Weights of a small spectrogram enhancement model.
Model: 1.52M parameters, log mel input, activation relu.
Training: 11800 steps, batches of 256.
Data: 26041 training examples, 116.0 epochs.
Rows from block 4 of a small spectrogram enhancement model, named by matrix and row number. Each number is 128 + 24 x the weight over its row's rms, rounded and kept within 0 to 255. All counts start at 0.
After each channel's rows are labels from the 100 clips, of 14848, where the channel reaches its highest value: "peak on" is the class under the peak. Only what is clearly more common there than usual is listed. The data: synthesised sound scenes: up to three everyday sounds over a background. In brackets: how many of the 100, against the usual share in percent.
# conv: 3x3 conv (model.enc.2.0.conv.weight, 96x96x3x3, each kernel summed), inputs 0-95

conv.30 [123 129 113 108 139 158  80 136 107 147 125 112 106  93 192 123 124 122 131  92  99 143  88 121 120 136 140 129 106 113 107 179 109 110 122 137 139 173 133 150 148 149 100 137 134 110 164 113 136 112 153 135 109 126 113  95 162 139 165 133 139 110 161 106 138 131 101 119 142 129 104 172 130 141 176  85 149 121 117 101 167 134 150 133 116 174 122  90 118  68 136 116 170 110 128 100]
peak on: fly buzzing (39 vs 1.7)

conv.46 [153  98  95 141 167 178 125 108 155 133  92 116 131 163 120 134 142 148 123 114 144 139  92 159 146 118 193 136 105 102  66 156 129 161 118 145 145 155  91 118 103 124 161  97 124 111 119 116 105 123 114 110 131 118 109 149 122 131  99  97 112 128 115 133 145 116 110 133 162  98 158 114 138 150 109 145 141  75 138 125 143 154 152  92 128 117 172 112  90 127 143 121  75 132 102 152]
peak on: thunder (50 vs 1.6)

conv.67 [118 149 163 143 134 121 105 124 123 135  98 167 145 148 137 141 134 129  69 116 147 120 156 137 168 127 156  85 124 135 114  96 133  92 132  83 153 140 165 134 157 103 119 124 105 109 144 152 149 126  93 149 145  82 172 147 148  77 127 149 145 118 145 140  75 159 115 154 119 111 109  87 112 138 146 109 113 106 104 157 138  97 152  73  83 149 132  96 136 111 139 119 134 126 127 125]
peak on: glass breaking (34 vs 1)

conv.27 [159 159 131 189 131 125 144 121 139  64 145 142  61 127 108 127  79 116 132  95 123 130  98 114 135 144 129  99 172 151 180 150 166 128 116 110 153 126 154 102 125  97 141 127 122  79 141 152 155 150 122 124 123 157 118 161 131 127 109 160 133 117 155 121 151 134 156 105 150 102 132 126 166 163 113 132 130 105 113 162 110 119 124 163 144 124 100 128 100 100 136 115  96 154 133 143]
peak on: coughing (42 vs 0.9)

conv.22 [137 115 159 119 150 121 103 104 144  91 108 110 136 154 143 144 162 127 104 133 120 137 149  91 113  89 144 141 139 124 120 147 127 138 167 101 138 151 142 103 104  82 108 160 108 106 129 119 144 150 108 133 106 112 156 155 122 119 106 136 131 130  78 135 105 121  95 119 132 182 108 143  94 135  99 192 116 141 183 150 112 102 124 107 122  85 148 109 127 126 165 170 112 101  86 168]
peak on: doorbell (38 vs 1.6)

conv.28 [136 143 110 157  82 181 124  90 106 137 145  80 149 138 118 122 138 137 140 124  95 104 138 123 143 148 154 108 110 117  97 107 130 114 136 178 111 180 137 115 166 119 131 119 116 113 132  95 121 163 167 153  72 153 143 123 143 127 167 158 154 160 116 109 132  80 145 109 152  84  98 147 136 121 133 156 119 142 158 104 103 127 124 143 139 118 121 127 132  62 128 161 137 108 116 123]
peak on: fly buzzing (27 vs 1.7)

conv.83 [114 151 131 117  98 164  96  99 205 142 148 143 126 159 110 136 150 110 116 134 148 152  73 146 130 162 118 112 150 145 162 156  89 139 150  99 120 159  90 124 147 158 156 108 127 151 165 158 112 142 132 115 127 126 117 108 116 149 141 113  88  91 114  83 122 111 143  83 195 156 118 119 153 160 160 106 112 157 121 112 150 154 139 136 130 127 120 119 122 134 103 126 139 135 132 126]
peak on: speech (45 vs 1.1)